config.toml
train_examples = 95000
horizontal_flip = true
conditioning = "none"
objective = "edm"
drop_path = 0.15
width = 128
beta1 = 0.9
batch_size = 256
epochs = 25.9
Rows from block 8 of a small image diffusion model, named by matrix and row number. Rows with one number belong to one neuron. Each number is 500 + 25 x the weight over its row's rms, rounded and kept within 0 to 999. All counts start at 0. Numbers have three digits each.
Before each neuron's rows are labels from the 100 images, of 14848 (inputs lightly noised), where the neuron reaches its highest value: "strongest on" is what is common among them. Only what is clearly more common there than usual is listed. The data: reaction-diffusion patterns (Gray-Scott). In brackets: how many of the 100, against the usual share in percent.
# fc1: MLP up (model.blocks.8.mlp.fc1.weight, 512x128), inputs 0-127
# fc2: MLP down (model.blocks.8.mlp.fc2.weight, 128x512, transposed), outputs 0-127

strongest on: embossed (82 vs 40.1); warm (56 vs 14.2); vivid (44 vs 14.4)
fc1.165:470505525492488513499487492480554544491526530526504524478494548498515519563499485505545473515490504484465516531505455489486468499513466512498489493511495487518513525426491506491489434483461521482513490518499518494539496531535480486490508508479497431476529461480483541459495539472519495492534483478476490525529494498496482535515503478489520542505531512487516487523468498457478526480537
fc2.165:516496497475491481504471525511464488511516463483462527515530496496476466494481510474468458501484519527478440510480523493501513529457500520507512463510527498426501514511472511512506509481547460517539515496506467493505496536510539540558485444470446495514537524484490480578550483468522506476503513514516506507515533497464475504510507485496506506508493495534492519523501469507493505505534

strongest on: warm (49 vs 14.2)
fc1.98:554516519553463554532497450495506506474514481478452496482487490505531493503464424511511490492506499514521491502517485485490462502493482503497545494502505493525499523466472504473521460521566474536504511500514533485517485539504540519517506477500504504485498535465497478463506464511441493517497521509483465526507510500533485550505472492460505472463493505515498497463487489523465498553510
fc2.98:476484504500541452475476554521439529540491512486526510496501489498478517491507566485515486532471514472471536486489490477515533484509485478514476499494478495500492512537534492531496520446481485456505494499531495510498460473475462506504497513475508490499505461539524503519517560479524514511474439463540521474506496524488485477519522500528503528530497507463480494521514488515520516450552

strongest on: embossed (100 vs 40.1); feed 0.058 kill 0.065 (26 vs 6.6)
fc1.180:477491508485485521489486509435502491540480514497545487559459517525489548508474497499549488535518519480517470488491514480506500539477483480518515557462526467509533521533532504532495509474528478480479507470503503486490523527513523489524440486461461418508499503494482532537508524460518488484485474484478488487458524504506492516523489514525505507497495514498496485460516473499492549528506
fc2.180:480487497495522506504480471548461493453506494477462551520502481456505490498466484507493497506505518516488493540526487525469467474477505475493465499488469490517538486534522543513511515486486529538526464525472464489533484498487545481536539448430504481441523498466489503483512519492512528511519526501549488517519506453519513516511507536555516506507488480493469498526512485502523489460509

strongest on: vivid (82 vs 14.4)
fc1.64:525490443520520493550508539457466504515494543487474532489521508466539492467525481479530553483466484484516499511476495487502490493495528526526509494464465483505488515514504513488497496493531486502525520487538465526524490563478510496545489496478500509481520517519479503510462498448514528489499452523491487520483491520481515507501490461536500506435498510555489463462520529494510501465559
fc2.64:484473502498518499476496489478538466495462480480462485484486502451527477495498520457514578516498502507528471546476492531473496509531535508530511490496466535481458469516518513506503531543502508472513502539525482493454510518470508514498495505515513552461519509497468473540479527479506504506512542506518507508455494521484503531516525528435480510496542508539486477521535469475474495534519

strongest on: vivid (96 vs 14.4); stretched (71 vs 24.5)
fc1.125:513451502518530478485526510499496550525476497493474474495501494515561486500518513464523506496494485476472548517502490513529508505522474476512452548505440475510495468491481495503519486440547502524565502489510531477475511472484514502490500457462446504516544517512515536521502506509462491510512491486500513501513468531522486454504485509514529469489536519469441484465514509536478492496506
fc2.125:519501561497498517458468555524514474478457470504485476501492507482536505485490489503515519487510542518511491496513510552470466515551471551487473521487515448470484444500499553511488526535487510510496523494470512506514541463524486491443516490495514517512536501458486532477470500492496490554507520481463493480522467501482486488498502478482507483481479506497477502452516565498511507489494

strongest on: feed 0.039 kill 0.058 (27 vs 6.9)
fc1.137:472521537470467518483492516484487504480546509500500478529521512493484499510449449490481476539447489521517496469495458452511424476524477523482514509483497519532541493494525476520517484513499511478493476501538484500564492536527467527518530496491522476493495521476444497526479483531496539486548498508533490493493524511500456540501517495476515483510480523467522500514458496515485513507544
fc2.137:520441502484507505501569489528499517512463485489503500469491497506556512500522529509509494488514525458480498524501530522497533535493525487530503477510497510468466509479482513495500506380501479513494549490489535450477489461459509514514484502501509506508492515474529475473550525470491477501478408488501501511498480517472525498505483493526513495493530506518495493502518504493482495498490

strongest on: cool (55 vs 14.3)
fc1.36:492500475507482472522542518491459547475500458485450522480526507485515454524522465516472489528522516533496532506508533541483484516536507520523468463506493486489447525494467521499501506494493537491534512478503519491541468550500514452507526478510539517486486520474464494520510498503503477507488508534505517529482493483483497483513526431522492507434507492522502480473475508518531533468552
fc2.36:502490504454477545487478465481540450488485501480512517541531474492478543486476493516495477472482500541531496538535472527502485463533467491505486532477505522511529484510522497495482513573484490516504496518543514488497511495485470480491533533449513463540523524482488486518480555505491542456509524472542467508460493551474523530489495503513502496542466516471489513503471507520495497501494

strongest on: embossed (85 vs 40.1); stretched (57 vs 24.5); vivid (47 vs 14.4); warm (37 vs 14.2)
fc1.242:515522512439445521461488485498530539518495510487521558498505526541538519519494516508518449499464507498495513493497491538491452485518501453499479485492520555515490490454519523488523463496553514482523499477507555512522464514467534467491527492507492470454518487501512499480514477479510473481498486486522514498507486485507501500482456526511502538491556524495497475489459489482449529490527
fc2.242:516518478505498527503470468528508531464475459513475511516482550458464501520525554493530452480517507452490480516481484498478463476499500486507496498532479496511515453503519484488527500505542521472458493508545509516482532557523516508428521473531518507518499510494515498500493508510510483511474564505463484481468504479497534495522526548473471550469488506492508451481494497506516505528497

strongest on: cool (34 vs 14.3)
fc1.464:499512508488517496444524500474509506536533463511531504536483486542498493476472478524503472556501561523502496467521534453477494487492444522514505504496507477534487484502484504503481481515464474499492528515501509449559481523496481475496490496502513486471516478510523487503536500484483534488498512524505490529509544489465497545502547496516490486486485475476450535515502462476495497418535
fc2.464:505502510521487463515511501474464505484501488477485463490492510484551523524536514493489529481490476466461482551494458523518507534496523493485549460491517496482528517471500517506534517384508547482485476496528502512482520515516528505558488461529483514470492478485483494501478527504482498498475455477509497499536477525491534493517471513534503487507503524540497500475494529514495535538475

strongest on: cool (46 vs 14.3); vivid (42 vs 14.4)
fc1.427:534522497506531524481509464510490513477531480532519499502508480465499557510469501455495492510527501539533508469498498508524456536514456501493518502468507508532534471457509506495506497515497539503491470490475475518510477502536478515479513506416502507502495546476513451513527497483445528488520527506490524510450466497472480535490493489515495489447474520475550523497480491521487459527536
fc2.427:489475512497504481496522525490506522503506519468489486500501523530543498501514475509513486502467515472491519495486493498502476472486509500515479483485481492478499515514487489508530504326489481487540526481521504484501499503479512491546470497534492504489496492539490507498482494543495472514490426482530476514551500511538490477518510481496505486520527481488456480508508487521511493506505

strongest on: embossed (95 vs 40.1); vivid (53 vs 14.4)
fc1.443:525425499488490463520497476507522527531518490481485471493489530512530490494535451501540508526497520476458552533488489511518498486512501522527493511491459470475488496505458498522529466455516536463502546482512524450520496486446531518496462453518476492500515508490549492489496512504508505508479442466520492506531490496483500499505508463509495472465512525505461449504470478535502532507508
fc2.443:521491546509510533498515485491577480516519492536509437500509499531477504496537476488508499493476522493501445516542489527489484489525495533514516498489519485511507483528489513531477483511516538468450544473485518487439521527512560533469487498511524463501483462484519468484446482534501478510477560507481536503486488481463519517478473481506480504497500508485509491538506527483527517527493

strongest on: embossed (99 vs 40.1); stretched (88 vs 24.5)
fc1.127:514472513458512497480482485485515489518475545491518517544496512507500540546436501492464499516505494471501527473452541513486456518502530469563512498462537493520549489497509469513508478484469511486530509476491461508516506493518476488491544528481476483473540494500521484485543517507534503467491474525500505528513464470500476500522463532508474494526549507520513547460504495505493489468548
fc2.127:493527522506486467467539523507509499487512533556527506529484484475495453487554513511522489519501531503544493509525447455455512499503486505482489524487449520499533455492495540485521540527541492509467473527529506508512495500477481524490483483511483508515477513523444533513538456506465477521503523496492541513456460498512498483483539503508514553465478489479492485496466494501498478511451

strongest on: cool (35 vs 14.3)
fc1.404:517498486496477479487550471516502474489541475514513482510501453464476540493481478500438494511542488524541507477461522501466491531467453533520501506498502507525526525521501477474503523528515523527463551508493504495515512533473468483501515477465506519497495538515506511484541504482492500491536479496478483522456465460476475536483469521531497521471468510523530429482485508485486504493554
fc2.404:462487513479510527492464505453477529484511539483471513503517522523528466511496486476528490502493498505465524495526503514508470483527493480506479507486496479494507512474498513501510504343505500492554460485503515494521459500495485508525491508531456485527510479539508492531498522518515492520480499510514493483540498522511491453558519485507501495484499498466458515496519479514494492482491

strongest on: embossed (65 vs 40.1); pastel (39 vs 14.5)
fc1.240:488529488487537456538463510516514488530533498494473488480498495419506526480467498536502473472516536490482533450496530500518526500516482500501483472469489535517531509521519511539515491498476474506505498510510535484525491502498498502506519489487490505516516462525470493505536516522476495447490469513486505571476509465532505510508525476480526465458556527495501503477416504476478489514516
fc2.240:558495526484544470491468460504516474508509518483533487489544530536468522513507529497541501497506510499456521535475467500537477477473514491497501498484510484547482479487524504485499518567519499491492485493455483445531499483522484510473450448484524473517519486470456510479484514524488493500519529548539487477514488496473492490460499521499545528507507483507497489536529501513456470496465

strongest on: warm (51 vs 14.2); vivid (44 vs 14.4)
fc1.173:515498538552494519537483462542540502491489501488506525479538500469506527453464519528517505519462505502486521482483445482511475495485489524511475470506497478497537491503508536478495456512531471474547517482527502514518461476491534537516559493481467501453523512531501525468511498500487572473462489509507483542520518474489485486490472536486539500487520488467513473508451499489495512517513
fc2.173:549550520496441530526505489514490465513477490528498511479497476466467504489494540556509500488528482474494513510489538496508490438506520519481515499457504504539494512515473532530470527502497528480517477485497526490489518478467424491512467490523531494462464467497516528471478533489492490497469485502539512496489528494512552494481512481502489516479474506535466515464534547533485530520517

strongest on: warm (42 vs 14.2); feed 0.062 kill 0.061 (32 vs 6.6)
fc1.114:509494515558501515518473475522502492511518471474488507493522499505499512485496502502553506505491549467455523523466460440533480475475477507509484486511508494516496447494533489482518483513515486514494536497512521497509497478547533506502504498487497467445507470499496516524540506507463514496486507527495481553494517506521483460498450510517551437453495486496462497512447503452479532530540
fc2.114:483503476527447505514534537485496523500485510512470537498473510462454505487460449467463504548509506489543496504518526538487493489516508507482559497465477517502540531540457506483497506507496500501549500508559451516477487492462477494520531522527481533503502493495524505484514508495517506472452451433518525478516489521506492499528530494495455533494475523498513536481516492514513503487491

strongest on: vivid (62 vs 14.4); feed 0.078 kill 0.061 (25 vs 6.8)
fc1.8:487460501457481458466480487511488504514491486478492527471505503495496512502498487509476465495513573498506502507517506507535509513484452509539507494528497524473511515474450464529494547514526490495524517483518535481526537470519516456505516448451463503481542516505478480514523497529517477491509479499511480487550523522487532489475529509517513500478523517521417513525485491520458543538520
fc2.8:531507523506525481486496526513521512548486483509479464507539485493476462483523526530465483488492535497452502475465508504529508513465514488503465496525506510485474510537442490518497467570561485482512521497524491517500541479534462515508500478475452486489525512498526508496486493493491489493506557463471508513500486489491479472518488541455464520480536527516487511503513521479427502515542

strongest on: warm (45 vs 14.2)
fc1.511:495520502554520496488502483487505528497540480495485492442517517535500473465509449506497493525477532483485508499480515494499464475517473523492490528499506516474489565512434495436489526539521510495494551479494514497529484475495517501495546491526509487512507494491532518512484544535480529499438496477521470532509518520509489494488496464502532484463513481511500532532442530478456514528529
fc2.511:493450484452466496527512509510462499482484477463488534571487505495520551523483534444508515510504514505504515545505469520484504492469510480513516510451495492537520469467540511551511477460507483515532457498517501507481483521486463501509452473511493523464512489481502512465532470445498501541531478520503498517517490485522461498509488509494482531514478503491488481489531463542526519476468

strongest on: embossed (87 vs 40.1); stretched (83 vs 24.5); feed 0.078 kill 0.061 (29 vs 6.8)
fc1.112:503481492430474457453517495487520492527517476520521505479479508499484503482494537514516463491451553483507527503476490485467500499530511514514484451477529486494513465480487488523521535476488500534509553486537483442510538495474502459519503507500511506457519453489530481492519525528528494515517470506553531516463519456515486524478511501519513472491496542530529477509485499466526489470464
fc2.112:492524542460541476492487467497503505488482502525531486513513489470503505478525466452528452528487455457470517482541528489504530550509495492528538510508518502482495470504466481496476539574513472492499510504504469511510525450476486526467488508509514492487532477511508542535478501541501539529503531475487482520519529476508523490474511510524432518520498464498471506532466497494466503498482

strongest on: warm (52 vs 14.2); vivid (33 vs 14.4)
fc1.69:478491504503445469488486438490529534492493496468501527463501498556536493503489483473524524479476518485487504541509439532493523514490506530510499471515503512523502463504499515451491461496538526505515491480517523525525474470544530511509518483518452474474507526484508521521470504500510535508485486529524521530541497490485493492482467526479524485500528497469528477502447522480444550475462
fc2.69:510541556494476495542497522498500476469558452515500496497482527494478477466502538465484461537490479498529501518486507484531451525454490504527491512487504492507512500444516514507483468528479517499513474518511485503513554495529496460444536520489501546507515497479477507512484509483498476519483546474477491463506470525502532506541463481511513506528454458529556482483518518478483505483510

strongest on: feed 0.039 kill 0.058 (26 vs 6.9); feed 0.022 kill 0.051 (25 vs 6.5); feed 0.062 kill 0.061 (25 vs 6.6)
fc1.481:498496500508517482489509529530527477467511512513556500460477460494480545509479546476509487476486537529507509495498520489503511519495473527511527486497501489480507466487440438486449493544480522515501509546517517484499499489505497501475515512460489480461472535490487486444516488523482512502493547517514548449483556511450467550489465515496458501491475494485547495513484507513500492489520
fc2.481:506489497496506493511512488482482537509501502492492497523518508515561493502506473471503500520503495476498517498492478509513482479490495479502472497477499494506533514490512527493547496318508495500519511499504493492495466518489500497538486473497498505505509488533511490537488507500471503505508404491528495536533464496511500463535502482518509490479511486490489499498499495531505503503505

strongest on: cool (44 vs 14.3)
fc1.474:513492433449435481485510526438420526472509510510466488534522496498490495575508463514500511503513500485467498516489500487460490480492471434488495544490497483520489542481473541509508508506529476502494537479508506517505513524511484499489471520509504513517479503479505495503500483490491497495495500503537522494501488529517500512538495496537479514493479495477494546467536492455512548462529
fc2.474:483503562510541479481515472529519457549507484460500488466499534477537562497479519501506503485470512501539521474513492487505489464482518543517519478501479534521521468514482483518480499470488525481523514502486519489523487502503529499491506464477494504443500469547517483470513507497466483494501456483505471550521534478516485477449511442525485486497513527524522481531487553518492465526523